From a checkpoint of a small image flow-matching model.
Model: arch uvit, activation gelu.
Rows from block 2, named by matrix and row number. Rows with one number belong to one attention dimension. Each number is 128 + 24 x the weight over the matrix's rms, rounded and kept within 0 to 255. All counts start at 0.
# v: attention query, key and value (stacked) (model.blocks.2.attn.qkv.weight, 384x160, the v third), inputs 80-159
# proj: attention output (model.blocks.2.attn.proj.weight, 160x128, transposed), outputs 80-159
v.78 [159 122 154 139 124 186 134 132  94 149 108 151 110  95 119 185 156 117 198  95  60 144 150 152 132  86 135  69 104 130 138 175 117  61 134 131 100  99 155 133 125 122 144  93 116 139 124 148 139 199 111 119  86 180  75 127 128 151 100 132 160 104 112 136 124 138 139 121 117 193 188  97 144 141 127 124 130 145  99 150]
v.79 [ 80 117 112 124 143 121 123 101 118 102 122 146 128 170 126 124 169 158 151 141 168 107 102 106 126 122 149 125 135 142 127 105 148 191 149 149 149  79 107 140 129 110  89 131 151 143 117 116 131  74 147 118  95 105 137 118 128 140 149 114 121 176 111 123 157 150 140 139 147 136 102 111 128 122 150 153 143 108 112 140]
v.80 [ 92 170 102 114 153 136 148 140 103 135 127 141 125 132 134 142 108  92 156 120 118 142  96 126 125  99 149 115 107 127 105  91 150 136 137 121 134 135 108 147 126 128 136 117  98  94 137 138  87 140 113 152 115 146 113 134 128 127 137 140 140  98 154 171 138 129 116 127 140 136 156 143 105 111 168 105 116 168 141 139]
v.81 [ 51 133 113 100 143  61 167 114  92 151 130 136 121 167 126  97  98 100  94 148 214 128  84 128 114 114 166 148 114 146 115  67 145 230 126 161 128 154 103 129 136 118 137 147 107 145 131 135  54  58 124 127 128 101 158 136 130  76 185 108 128 128 124 162 180  85 124 145 162  82 109 147  98  93 168 115 181 173 132 129]
v.82 [171 163 173 126 114 125 123 130 164  81 146 116  92  95 143 136 130 122 116 170 140 144 151 148 162 144 127 157  91 139 126 131 137 119 138 114 135 167  82 121  86 162 121 137 155 111 139 121 111 146 131 108 130 116 122 113 149 130 104 170 107 122 145 119 117 113 126  96 127 154 121 132 158 131 126 130 141 144 127 113]
v.83 [ 88 142 132 103 117 121 146 144 104 151 116 139 137 122 125 144 142 143 129 113  99 140  93 131 144  95 149 101  88 114 120  90 140 119 147 121 162 125 131 165 144 131 145 117  94 112 130 140 113 132  89 144 118 114 127 138 128 108 125 138 123 115 142 147 146 121 123 137 143 140 159 142 135 124 154 133 119 139 135 118]
v.84 [163 129 122 142 121 112 120 119 141 117 132 126 130 138 128 117 136 137 102 134 189 110 132 114 113 151 110 139 152 139 141 135 126 142  97 135 118 123 141 118 119 109 134 138 134 143 123 119 139 114 135  91 121 120 123 114 117 137 131 124 119 153 116 122 141 124 130 123 134 106 111 134 130 132 123 152 115 126 120 124]
v.85 [172  99 173 144 100 158 105 149 174 115 128 127 128  95 119 135 136 150 117 142  53 133 175 147 175 135 120 124 127 114 129 157 104  81 172 124 127 145 117 104 135 158  99 117 166 133 123 125 177 138 153 115 162 122 136 130 145 132  78 143  98 121 116  82  66 133 158 112 112 159 103  89 154 160  56 108 145  57 144 122]
v.86 [179 164 112 153 140 117 119 105 151  93 148 131 114 136 135 119 109  91 113 148 190 108 141 122  93 183 108 174 146 145 146 148 132 174  94 142 103 135 115 100  91 116 123 133 140 134 141 124 116 127 156 102 117 138 103  98 116 149 148 136 141 142 125 137 150 113 116 112 139 101 107 144  97 129 147 133 137 166 104 133]
v.87 [133 141 144 115 125 134  75 117 153 113 159  94 119 134 143 137 189 145 176 173 174 157 126 125 149 151 111 159 134 188 149 127 125 175 117 103 106  85  65 138 136 158  83 116 224 107 142 123 112 142 101 108  78  90  93 130 112 189 144 113 114 139 146 127  97 142 183 126 111 156 116 100 161 109 163 194  83 111 126 138]
v.88 [120 109  86 144 130 159 109 152 140 114  92 132 239 122 105  86  95 141  98 177 113 131 150  96 102 155  84 156 155  87 119 131 171  79 159  68 160 146  84 135 159 150  97 205 145 114 133 112 201 117 110 136 218 120 180 116 160  77 124 140 105 130 113 102  69 117  91 152 128  87 103 130 152 136  68  92  78 112 183  91]
v.89 [ 99 109 108 127 108 134  98 133 157 122 142 106 154 153 119 110 152 160 104 217 186 126 125 107 157 148 132 169 128 141 123 103 176 187 175 115 158 126  54 145 123 163  65 213 174 129 128 117 147  54 118 100 163  56 181 119 149 106 142 117 101 148 131 113 130  96 134 147 152 107  96 134 135 127  97 162 127 109 155 106]
v.90 [117  82 116 159 124 149  85 114 137 141 148 117 133 150 110 119 135 131 104 172 171  96 139 104 117 152 125 138 137 128 153 179 142 165 148 125 113 112 113 117 126 115  85 163 183 172 127 110 156  91 152  95 139 117 150 135 139 123 153  85 139 156  97 116 145 112 129 117 133  92 114 107 110 133  84 134 143 116 112 141]
v.91 [122 143 108 131 148 127 125 116 151 107 151 115 139 146 142 117 138 145 144  93 146 111 118 122 106 140 120 121 167 134 116 124 119 130 109 139 137 110 151 140 133 107 135 134 113  98 107 101 130 128 142 143 120 133 127 134 118 149 119 128 116 154 144 118 123 164 130 144 115 123  99 121 119 123 152 162  90  91 123 129]
v.92 [151 150 145 123 124 132 146 133  89 146 102 132 120  93 112 150 125 107 142 107 115 158 110 149 123 101 131 118  71 129 139 118 124  89 108 112 117 131 152 125 124 145 177 108  93 142 136 176  90 177  79 135 105 160 104 136 116  99 124 129 148  95 127 157 139  89 112 115 130 128 192 153 137 118 176 145 119 202 119 126]
v.93 [ 91 121 134 110 133 121 137 151 112 149 127 123 146 118 130 131 112 126 125 130  92 149 107 135 142 104 138 112 108 111 112 107 134 100 141 114 136 141 130 143 155 136 146 127 109 117 127 137 125 123 102 150 145 114 143 148 142 104 118 118 129 101 145 137 115 121 118 136 123 125 146 138 134 120 128 104 132 122 149 115]
v.94 [ 86 127 100 126 140 101 124 124 141 111 144 121 148 159 147  92 103 123 116 107 186 126 107 113  98 147 118 141 187 127 116 107 123 162 120 127 137 155 127 129 141 115 131 141 129  99 115  88 113  85 156 166 160  95 162 143 126 125 140 118 110 143 149 115 129 162 138 135 119  97  83 142 104 118 139 116 116  90 149 118]
v.95 [129 131 113 130 120  87 130 120 144 134 117  99 148 142 126  97  91 116  73 144 228 141 119 118 105 163  91 159 153 141 139 123 119 142  97 117 107 163 133 112 143 136 157 150 122 140 121 119 125  80 115 116 153  81 156 132 106 112 150  99 124 131 129 119 137 116 130 130 116  66 118 176 129 105 124 128 105 131 149 112]
v.96 [104  70  98 138 106 171  81 145 161 119 124 116 204 142  98  92 130 159  99 213 123 120 160 101 140 164 107 158 139 110 135 118 172 143 185  89 164 129  62 138 160 167  62 232 181 140 121 106 190  75 122 114 211  88 209 121 161  78 141 107 102 149 106 102  84  89 119 145 143  78  80 112 139 139  49 125 112  76 168  97]
v.97 [112 172  74 143  93 209 104 166 108 180  64 111 141 149 134 161 166 153 166 158 174 141 145  81 187  86 118  84 144 123 131 178 164 130 205 112 131 112 102 181 103 127 125 168 118 101 128  99 216 119  92  82  88  58  75  95 114 188 117 139 131 127 135 166 194 165 141 161 127 179 189 157 147 117 121 147  36 135 135 167]
v.98 [113 143  80 125 138 104 131 125 116 140 130 116 142 151 133 108 111 101 112  98 217 138  97 108  90 145 100 138 158 136 132 125 129 154  99 119 117 145 156 135 127 107 163 140 104 120 115 109 114 102 116 146 129 112 137 134  99 122 156 111 132 130 141 137 168 148 126 135 123  85 134 177 100 106 164 138  98 154 136 121]
v.99 [104 130 123 113 123 116 141 155 120 146 124 124 141 109 126 134 106 112 111 120  96 155 117 136 145 113 123 111 111 113 118 108 125  98 143 113 126 164 133 139 141 134 153 127  95 111 123 132 112 137  99 151 153 115 146 140 132 104 122 130 125  95 146 136 128 123 116 127 123 129 151 145 131 127 127 106 130 131 156 114]
v.100 [162 138 158 102 143 104 161 149 133 123 105 144 108 104 147 144 140 176 118  83  73  94 151 133 118 130 127 104  97 120 104 118  74  63  82 152 152  92 206 124 141  72 180  53  65 123 127 125 145 164 101 165  78 173  97 130 122 160 109 141 145 145 138 145 104 142  94 128 115 146 133 110 150 138 163 147 108 108 114 122]
v.101 [127 156  98 124 131 140  88 132 149 109 112 104 150 151 148 133 165 162 171 199 190 133 136 106 160 136 111 172 135 158 120 103 160 182 146 124 156  95  54 153 122 145  62 128 164 112 143 109 158  86 122 110  97  74 108 103 119 204 141 128 113 161 138 140 132 139 133 154 125 153 107 112 136 115 164 179  88 114 127 146]
v.102 [134 159 120 114 136 122  93 116 143  98 146 111 100 148 151 146 170 144 176 172 203 130 115 112 144 151 124 179 111 169 145 104 154 221 120 139 135  95  68 162 102 134 111 109 167 115 141 126 119 112 124 104  60  89  91 111  98 201 161 140 123 148 144 143 166 150 149 127 132 149 136 135 125 108 197 182  94 152 106 151]
v.103 [173 161 221  91 106  71 130 114 180  73 230  75  58 104 176 129 168 100  97 125 184 140 158 116 153 153 127 182  72 159 171 137  93 150  95 139 129 155 122 119  84 140 133 127 180  88 118 102  41 143 139 143 109 125 147 144 173 114 105 166  76 149 188  90 100 170 143  54 117 153  92 115 174 104 153 166 139 129 126  75]
v.104 [142  81 184 128  99 167 126 141 127 146 135 150  91 107 112 168 156 142 117 133  23 111 177 155 180  94 184  66  79 120 131 171 105  88 180 155 125 120 141 118 137 137  97 114 158 154 117 137 130 149 145 104 141 163 135 147 166 103  87 119 129 119 108 113 121 107 147 112 137 184 134  67 142 166  49 109 191  95 118 133]
v.105 [124  99 143 139 123 118 172 132 103 146 146 151 131 100 105 119  93  85  78  66  75 117 121 144  84 127 144  99 123  94 138 153 124  73 111 129 115 159 201  98 130 111 163 144  93 150 114 140 105 159 128 147 182 176 162 147 151  38 122 139 136 102 109 117 116 103 104 108 136  99 137 137 106 141  96  68 177 148 128  90]
v.106 [ 84 115 133 124 132 147 134 136  84 146  99 145 115 130 120 144 121 111 157 152  99 151 123 129 142  94 151 115  90 115 133 116 152 130 162 107 126 127  98 141 134 151 103 126 146 151 148 151 119 123 116 132 126 123 126 135 143 111 137 119 148 104 119 148 142 117 134 118 137 140 164 125 136 115 122  92 154 156 126 137]
v.107 [122 113 142 132 134 169 122 148 105 128 126 154 119 109 130 156 157 122 190 106  24 130 145 144 159  89 154  92 105 112 119 135 140  99 153 135 134  97 113 139 122 123  89 102 140 118 130 148 129 179 145 144 112 186 108 127 152 137 111 143 136 113 124 128 102 142 130 125 133 190 136  76 128 147 121 112 157 121 116 139]
v.108 [100  86 154 154 105 183 121 122 107 223 110 110  89 131 111 154 125 127 118 150  93 151 144 144 161  71 161  77 112 129 118 190  88 110 167 142  81 144 147 115 142 133 156 141 139 173 134 129 115 141 103  91  95 119  95 161 129 134 123  75 182  83  99 140 149 110 160 148 120 133 190 115 128 111  67 103 141  88 125 172]
v.109 [160 133 149 134 129 117 117 126 166 102 105 109  98 130 139 109 132 166 111 139 146 130 132 138 149 147 108 166 130 134 140 117  98 173 136 138 129 141 113 103 125 145 125 122 133 126 131 121 136  96 150 119 123 103 125 121 102 155 122 128  97 150 128 118 153 132 143 119 128 117  93 128 142 147 131 154 119  99 122 140]
v.110 [ 66  90 125 125  54 208  73 165 117 228 137  88 120 138 122 198 172 103 140 252 153 150 162 170 255  86 163 118  91 168 117 165 186 218 255 158 102 172   0 187 102 172  26 191 197 116 150 108 142  95 122  43 159  71 128 133 156 108 143 102 110  90 105 111 183  67 199 158 153 188 151  95  80 128  22 123 187  98 139 149]
v.111 [169 174 175 115 113  61 150  84 166  90 153  93  65 104 157  95 103 131  74 113 179 144 120 127 115 139 119 178  81 143 156 123  95 116 101 110 132 180 146 101 100 155 202 136 125 132 130 123  65 122 102 134 106 106 134 138 128  97 125 149  98 135 153 109 129 135 122  98 125  84 140 166 174  81 182 164 125 188 122  89]
v.112 [ 69 106  80 121 138 148 100 152 140  83 135 131 193 181 130  93 161 178 153 212 147  94 129  85 130 152 122 160 163 126 115  66 179 176 169 117 182  99  74 176 139 126  52 193 176  96 141  97 187  75 137 132 149  80 166 119 155 173 153 136 100 172 140 138 110 139 110 154 140 113  73 107 104 128  98 134  85  60 149 109]
v.113 [157 168 101 147 155 135 116 113 119 101 138 135 117 130 134 128 126  84 163 120 197 119 117 127  81 146 108 142 142 145 149 148 140 162 100 124 102 117 130 119  97 129 129 124 135 120 129 135 100 145 134 127 106 158  98 111 100 139 143 133 147 135 125 155 155 132 128 121 131 107 139 153  98 121 179 146 116 189 108 135]
v.114 [135 111 116 150  98 234  56 157 165 131  92  94 139 140 148 176 194 180 208 163 103 171 183 124 216 112 116  99 149 132 126 188 124 107 243 116 117 110  55 153 125 171  52 124 198 109 133  98 207 134 143  91 114  79  93 136 123 206  77 108 103 131 131  79 108 194 197 136  83 195 127  88 157 144  61 161  75  37 131 163]
v.115 [ 95  95 154 105 119 138 138 136 118 144 123 129 123 128 124 142 151 159 147 126  45 136 124 141 151  95 158 102 102 119 115 119 127  92 151 136 143 102 131 143 151 132 123 116 128 135 123 147 145 126 124 148 125 136 132 152 145 121 115 125 122 125 124 113  96 130 126 135 122 153 136  89 147 131 112 127 141  99 125 130]
v.116 [130 145  69 106 164  79 138 127 130  65  81 132 236 145 128  48  97 143 100 117 164 113 102 105  62 170  82 183 146  98 138  87 171 105 110  79 187 152 118 140 147 144 142 159  95  99 138 114 174  96 109 199 201 127 185 101 129  85 140 158  90 164 135 112  94 137  60 150 144  60  84 175 146 111 175 111  76 185 163  72]
v.117 [122 137 124 133 146 195 108 148  82 116 119 177 131 125 119 200 175 127 226 175  82 104 145 126 164 102 138  97  96 133 122 140 193 154 157 147 148  57  76 194  96 100  54 118 150 112 148 144 167 194 132 106  77 172  68  93 164 169 121 167 163 142 110 161 153 125 108 138 153 216 163  75 115 168 131 119 140 156  90 151]
v.118 [133 144 111 128 152 109 120 120 143  96 144 109 128 144 143 108 127 110 146  71 174 135 100 132  73 149 109 146 151 140 143 119 120 141 103 128 107 136 138 105 132 141 126 127 134 109 112 109  93 123 148 167 138 140 147 139 101 120 134 124 104 130 147 109 130 164 141 113 110 103  95 142 108 123 164 144 114 132 122 119]
v.119 [121 101 133 155 157  98 171 111  98 141 118 169 122 113 106 107  69  84 102  18  56 114 103 147  61 114 136  91 154  88 142 141  86  92  73 132 100 145 216  91 157  83 196  84  81 157 115 164 107 172 169 172 151 187 122 144 113  92 131 120 159  94 100 122 115 131 125  99 122  86 133 145  90 139 128  50 161 157 107 131]
v.120 [ 68  62 100 155 125 161  88 113 139 129 142 111 160 169 112 101 140 144 121 199 149 101 119  99 115 143 141 144 159 127 144 135 156 172 169 117 129  92  85 136 146 129  53 206 197 150 126 116 165  72 152 117 155  99 172 134 149 113 153  91 127 152 110 108 110 120 132 146 136  94  94  98 116 129  74 126 130  78 133 126]
proj.78 [ 79 129 112 109 140 131 120 141  98 143 123 122  95 141 136 133  60 158 118 151 139 153 128 148 162  90 109  91 133  93  97 118 151 123  91 139  91 157 122  99 138 125 174 121 151 123 156 157  95 136 154 124 181  87 138  82 154 113 135 142  91 126 120 158 119 118 155 166 142  76 157 145 132  96  59  77 117 154 217 117]
proj.79 [126 108 120 105 129 110 112 143 123 135 127 113 130 110 127 105 147  98 141 141 105 146 161 142 170 132 124 148 136 139 111 138  94 132 154 112  75 137 131 175 133 132 129 139 135 110 156  93 159 118 111 144  98 117 131 167 103 121 112 121 152 116  98 126 164 122 139 135 118 165 127 128 149 145 153 149 145 128  95 150]
proj.80 [142  94 101 147 149 132 149 176 156 124 133 135 118 119 138 146 119 141  77 103 132 131 181 129 128 146 124 127 152 122 131 119 114 104 101 129  99  92 136 135 148 142 140 136 159 118 121  69 135 154 128 114 136 108 124 111 127 103 115 189 103 135 140 127 138 122  91 160 144 127 130 125 114 131 154 128 114 130 125 126]
proj.81 [177  87 118 138 151 141 138 165 190 115 144 120 135 108 156 129 181 113 113 114  91 122 222 126 141 182 128 151 156 142 174 154  85  89 162 128  80  93 125 170 117 147 132 130 180 109 111  12 187 134 107 111  85 168 126 163 116 135  95 178 140 121 111 116 168 129  77 134 125 169 106 106 124 170 199 169 130 116  72 162]
proj.82 [173 134 120 127 130  84 134 113 129  98  82 136 124 121 144 140 103 158 105 120 148 131 107 145  62 130 111 139 123 146 135 124 142 113  95 106 115  98 147 122 141 141 121 156 115 168 136 131 106 147 149 116 151 109 148 117 134 118 174 126  52 116 145 105 137 114 155 144 104 111 106 119  88 133 108 150 131 148 109 102]
proj.83 [148 131 109 153 147 131 135 162 128 121 131 149 120 125 147 130 103 119 106 114 134 137 179 132 122 123 120 148 158 109 128 121 106 103 109 134  83 101 129 153 142 153 145 142 177 128 136  83 109 152 113 111 159 130 130 138 134 106  96 169 105 131 116 137 142 124 136 157 128 132 141 133 120 135 156 129 110 139 113 129]
proj.84 [116 128 152 109 129 124 130 107 121 131 141 132 157 129 128 105 145 110 166 147 117 123  87 135 138 155 135 148 114 137 114 135 138 127 146 124 136 144 126 127 129 128 122 119 129 135 119 139 134 106 110 137 119 155 133 144 127 138 151  97 142 115 113 126 128 131 135  99 114 149 103 123 140 120 141 126 152 122 127 124]
proj.85 [137 178 132 107  95 116 104 100  98 125  78 107 110 133 114 140  96 151 128 129 162 133  77 117  88  57 118  76 125 126 130 121 148 163 107 120 160 155 128 131 116 117 116 119  52 147 148 219  79 135 161 134 135  88 137 116 124 135 146  94 136 133 156 141 105 129 169 135 125  68 172 145 107 125  58 143 110 125 137 112]
proj.86 [116  94 148  90 146 117 130 102 142 134 139 129 142 108 120 122 168 125 153 136 107 116  89 146 129 165 145 129  97 153 120 116 146 110 146 127 146 135 141 118 134 113 117 114 122 141 102 106 165 117 126 141 106 140 133 121 120 140 181  97 130 105 127 117 121 117  96  92 119 149  90 111 139 120 135 122 162 117 137 108]
proj.87 [154  74 139 117  81  59 167 119 119 107 119 148 124 128 146 121  90 169  93 115 127 143 116 159 167 145 115 150 148 145 139 138  93 128  99 126 140 124 154 103 194  87  78 142  79 150 183 148 126 118 119 106 108  63 140 101 127  84 118 153  65 164 137  67 208 125 123 175  96 164  67 101 144 116  86 116 180 148 102 137]
proj.88 [142 169 157 150  71 149 167  97  72 159 148 152 132 135  66 104 163 119 154  95 151 138  40  90  69 117 152 137 100 151 123 130 137 150 122 106 180 103 172  99 120 169 100  97  71 130  84 203  93 120  98 147 146 145 121 151 141 149  72  86 173 144 124 121  94 138 127  60 172 105 109 158 142 146 148 150 101 104  97  87]
proj.89 [201 130 167 111 105  86 145  97 123 125 106 149 139 100 121 100 163 104 135  97 108 152 127 130  87 147 134 153 135 168 158 127  65 131 124  93 130 103 157 163 136 125  98 119  82 143 139 114 118 146 117 148  82 140 117 177  91 119  98 115 141 131 135 103 128 142 129 104 110 162  97 109 146 169 182 159 128 109  34 115]
proj.90 [106 133 164  80  92 137 130  94 107 162 136 136 122 113  96  91 167 100 156 129  99 144 107 146 159 130 148 117 112 148 130 154 129 142 174 124 147 159 134 140 105 100 121 110  72 125 124 150 150 101 114 152  85 155 121 150  95 126 118 108 201 112 120 130 112 128 128  80 142 155 125 120 153 143 129 122 166 112 113 130]
proj.91 [ 94 121 121 142 126 127 123 121 120 115 136 113 142 138 127 125 116 125 146 142 134 107 118 110 145 155 134 138 116 131 123 141 145 145 132 126 161 125 117 118 121 121 103 144 114 117 126 159 148 106 116 147 111 122 124 118 118 155 145 108 150 135 135  94 140 138 125 106 109 168 116 124 128 112 133 128 146 113 131 151]
proj.92 [130 112 138 165 157 133 145 158 135 122 157 163 117 130 158 147  91 141 114 124 121 132 147 149 125 135 111 139 131  98 127 124 124  75 107 144  98 112 136  99 150 146 152 128 194 140 117 109  91 158 118  98 173 151 127  97 171 115 123 159  59 116 127 144 138 122 129 154 129 117 118 125 135 125 127  94 116 163 155 114]
proj.93 [148 140 113 159 123 143 144 148 130 130 128 141 122 139 131 137 113 127  96 102 143 131 157 116 116 116 125 131 151 113 143 137 119 129 120 134 122 109 128 131 124 136 136 137 141 125 123 116 111 142 126 109 144 137 125 130 137 109  95 166 124 145 129 128 124 137 126 153 149 116 142 133 108 136 136 129 111 136 117 135]
proj.94 [130 129 114 152 106 148 143 139 154 139 143 112 144 137 117 148 155 125 121 126 128 101 131 104 135 163 144 133 127 142 142 147 127 141 157 128 182 117 117 140 124 115  98 136  92 118 110 122 170  99 104 124  79 159 102 144 115 142 126 141 181 143 138 103 142 137  80 113 137 173 119 115 122 130 144 151 145 112  83 166]
proj.95 [143 129 163 165 106 153 161 117 144 153 176 147 166 141 123 131 169 116 149 127 113 101  90 128 133 182 146 150 105 134 137 143 121 125 165 140 177 134 124 116 128 126  99 107 132 135  91 125 134 103 102 108 104 221 113 148 157 127 126 125 149 139 116 116 140 140  89  99 138 172  81 105 145 129 151 119 153 128  91 133]
proj.96 [171 170 179 107  65 117 163  77  70 165 112 155 123 118  75  96 175 115 155  83 126 158  62 106  70 102 145 122 108 165 147 136 101 156 132 102 175 110 176 142 107 147  92  96  28 140 112 193  92 133 106 160 106 147 115 180 105 139  73  85 192 132 134 112 108 145 141  67 149 127 124 155 157 159 159 163 123 110  55  98]
proj.97 [ 97 110 148  94 146 118 153 114 114 176 163 156 155 116 113  93 141 110 123 134 107 157 118 176 164 186 129 156 113 122  91  85  91 142  90 107  84 132 126 132 180  94 180 106 166 146 169  84 103 130 138 121 146 160 134 160 131  34 140 145  81 150 101 181  91 125 115 120 139 132 101  94 187 113 141  66 131 143 135  80]
proj.98 [114 110 144 156 127 157 164 132 149 147 182 148 155 140 123 131 156 117 136 137 107 105 127 131 158 193 155 154 116 130 121 143 127 116 158 145 162 121 119 117 139 117 113 126 152 120  96 101 158 104  93 116 104 201 105 138 136 126 131 141 158 137 111 122 135 136  75 105 138 181  92 100 147 120 160 113 159 123 108 150]
proj.99 [147 143 118 148 134 145 148 140 140 129 129 140 126 138 130 142 119 134 102 106 144 126 149 116 105 128 129 124 148 116 142 130 123 127 115 136 132 107 127 125 125 131 137 128 141 136 115 112 110 143 130 108 145 145 125 125 137 113 110 163 125 146 134 136 110 140 120 152 137 108 140 120 108 131 137 126 113 131 119 128]
proj.100 [ 82 148 117 161 169 112  87  94  82  73 127 128 147 154 134 100 101 130 166 137 160 106  97  92 120  97 108 185 106 101 129 122 196 162 104 153 122 107 114  98 105 156 121 151 195 133 125 183 113 129 131 155 207  91 178  86 156 142 158  80  93 139 115 110 130 150 204 130  97  92 145 170 119  67 125 122 127 150 191 121]
proj.101 [154  86 139 103 123  65 133  92 107 116 118 137 162 115 125 102 140 125 125 106 107 141 109 136 113 146 123 168 114 148 145 105  86 151 113 101 134  95 158 143 173 101  95 129 111 143 165 124 135 144 139 159 105  99 137 137 122  85 143 114  56 159 128  89 146 144 122 137 107 155  72 118 152 120 142 121 147 150  87 100]
proj.102 [147  62 122 115 146  80 129 122 126 108 118 141 145 112 137 132 122 126 110 129  83 135 147 180 144 177 126 157 127 147 134 121  96 118 123 111  95 100 130 139 197  92  96 149 147 139 161  66 157 143 129 130 106 108 126 121 116  84 174 146  40 133 121  96 186 120 106 160  99 193  67  82 142 124 134 120 175 144  93 131]
proj.103 [201 135 123 159  98  54 165  85 160  59  69 160 130 126 174 145 101 181  92 144 172 121 135 164  91 167 101 189 132 178 142 172 168 115 113 119 119  75 131 104 152 143  97 225  90 180 145 135 134 131 111 107 153 103 161  98 102 117 190 136  52 101 134  61 185 121 176 175  50 160  85  87  63 120 108 201 198 140 100 150]
proj.104 [126 173 117  70 117 122  91 111 105 120  59 108  88 130 136 105  83 148 122 148 144 154 153 124 117  44 104  83 159 120 131 130 149 145 106 130  88 167 112 157  81 138 168 133  87 129 172 172 101 143 159 143 146  70 145 121  99 146 133 123 153 113 153 162 116 124 193 158 125  39 202 156 104 127  82 147 118 136 174 146]
proj.105 [118 170 125 142 132 188 127 152 141 147 139 119  97 134 123 145 131 113 138 138 152 127 146 100 120 107 139  96 133 118 115 143 156 103 147 147 123 149 116 120  79 173 162 121 138 112  78 129 122 125 116 113 149 160 114 128 132 181  98 120 203  93 116 163  86 123 141 104 155  92 185 156 108 140 133 140  94 102 161 150]
proj.106 [158 122 118 132 123 141 138 164 131 146 124 139 107 116 128 133 122 131  83 109 121 156 170 148 125 107 116 119 143 123 134 127 108 114 125 123  78 112 138 143 139 147 158 127 140 122 139  90 115 151 134 106 144 126 124 135 136  89  86 173 108 127 126 155 138 109 116 155 164 106 139 132 128 150 130 126 109 152 121 121]
proj.107 [113 129  92  94 134 114 106 133 111 115  83 101  84 124 129 133  86 151  94 127 147 151 160 122 117  66 110  88 151 122 121 119 138 140  95 119  98 128 132 130 125 134 160 143 108 119 163 149 120 155 160 146 150  39 135 102 109 129 120 139 111 124 143 141 113 119 153 166 137  71 176 154 110 126  91 132  95 131 170 128]
proj.108 [115 135 136 127 108 135 141 152 142 143 134 115 113 130 148 124 102 146 117 133 112 133 169 151 206 118 122  78 167  95 134 152 117 136 109 155 116 184 111 112 125  86 166  87 110 113 159 130 110 108 157 106 107 127 135 108 136  97 101 185 149 151 141 158 140 125 120 143 156  99 147 108 133 126  60  90 142 125 169 139]
proj.109 [131 126 141 126 129  97  94 103 131 125 126 119 144 127 127 141 151 136 158 142 111 103  91 141 116 130 117 127 102 140 142 116 120 137 147 129 150 140 126 142 130  97  98 120 117 156 141 144 128 128 134 126 105 133 138 126 137 132 179  92 109 128 137 117 142 126 131 124  88 149 117 115 141 123 118 132 143 142 105 109]
proj.110 [199 122 138  22 104  79 150  80 151 142  68 114  88  95 156  70 130 149  85 123  96 170 219 149 121 119 149  68 187 146 143 129  31 135  93 102 110 155 143 162 132  77 175  86  38 128 203  76 119 162 173 147  46 103 115 145  74  89 106 184 132 157 160 150 121 118  84 158 157  73 126 102 147 153 114 128 121 102 102 143]
proj.111 [179 126 135 220 135 110 148 131 165  68 124 176 155 126 170 172 120 154 126 134 142 104 124 166  97 182 109 177 115 143 145 155 153 101 123 139 119  88 116  94 136 138  83 181 165 165 101 121 112 120 119  74 150 147 149 113 161 132 169 129  48 114 132  89 166 120 150 144  63 178  76  82  88 144 121 147 167 146  86 136]
proj.112 [157 133 129  99  81 101 137  98  66 138 107 123 153 124  78  88 178  99 136  76 120 168  98 105 102 126 139 156 135 161 142 124  91 172 134  86 158  86 165 164 146 140  84 113  55 110 144 145 138 134  99 177  91  90 114 193  64 116  74 112 179 149 125  92 123 149 130  97 130 167 114 143 148 138 179 182 122  96  48 114]
proj.113 [104  81 144 119 149 133 145 132 142 142 159 141 132 115 126 137 134 138 127 140 105 124 113 150 145 175 142 131  98 138 103 118 131  96 139 126 143 127 135 104 153 124 128 124 141 131 110 107 157 125 109 130 117 150 107 104 130 133 164 130 118 106 130 119 138 112  83 111 127 161  89 111 150 117 139 103 157 131 145 129]
proj.114 [109 151 126  83  78  92 130  81  85 164  98 118 115 133  95 116  79 162 119 135 132 146  77 148 137  93 135  81 124 123 106 113 114 205  88 108 168 171 120 128 153  72 119 114  29 146 213 219  90 113 176 146 100  76 123 128 123  68 151 135 109 177 159 145 136 118 122 172 146 106 125 109 147 112  31  99 149 154 135 113]
proj.115 [128 148 102 142 111 128 109 145 112 112 103 115 106 135 136 127  97 126 115 121 143 141 166 117 128  79 111 119 152 110 140 141 123 150 114 128 105 128 123 139 113 137 132 139 123 113 152 156 109 138 143 131 140  85 137 129 125 129  86 143 124 139 139 131 138 129 165 156 131 109 165 149 117 141 110 140 102 133 128 139]
proj.116 [135 137 135 190 110 152 146 107 111 132 170 150 147 140  75 143 207 103 165 102 132 119  63  88  45 153 133 189  68 158 123 121 141 123 157 114 179  55 154 110 120 173  71 136 146 128  68 162 134 133  89 137 144 188 113 154 147 173 105  71 131 124 105 109  99 139 125  69 138 167 104 152 134 145 191 159 100 133  67 103]
proj.117 [102  97  91  28 168  76 105 112  67 140  89  95  97 103 122  77  98 117  99 125 129 180 160 143 126  81 119 119 142 132  95  92 109 121  83  88  42 124 162 141 158 151 195 122 142 122 176  79 133 172 155 181 170  33 151 119  92  96 128 125  74 107  99 146 100 114 166 154 150  71 149 168 141  99 125 109  99 134 185  86]
proj.118 [114 107 121 163 118 147 137 147 148 127 153 126 131 133 125 170 126 141 123 142 127 103 122 123 134 155 142 107 115 135 127 139 137 124 156 136 196 129 119 121 127 114  88 143 103 120 105 152 153 118 114 124  90 148  97 110 136 159 147 117 152 132 150  99 153 124  84 120 115 179 115 112 122 125 121 130 150 124 111 170]
proj.119 [ 71 141 103 154 142 217 105 187 141 159 163  81  99 138 110 171 135 111 134 160 139 100 140 121 168 100 148  66 116  98 104 136 165 114 176 172 130 172  90 129  79 150 157 120 164  91  69 114 156 106 119  93 140 164 112 119 146 173 120 132 202  99 114 171 112  97 101 110 182 115 196 160 112 129 105 130  99 111 185 157]
proj.120 [136 132 159  95  72 128 142 114  98 161 126 128 122 113  91 101 176  99 142 105 112 159 123 131 164 121 151 107 130 159 141 154  97 157 163 113 152 145 146 154 113 113 102 107  37 109 132 150 150 108 109 151  65 121 105 168  77 135  66 120 216 128 123 113 129 137 124  84 145 163 130 135 152 159 143 151 144  95  76 139]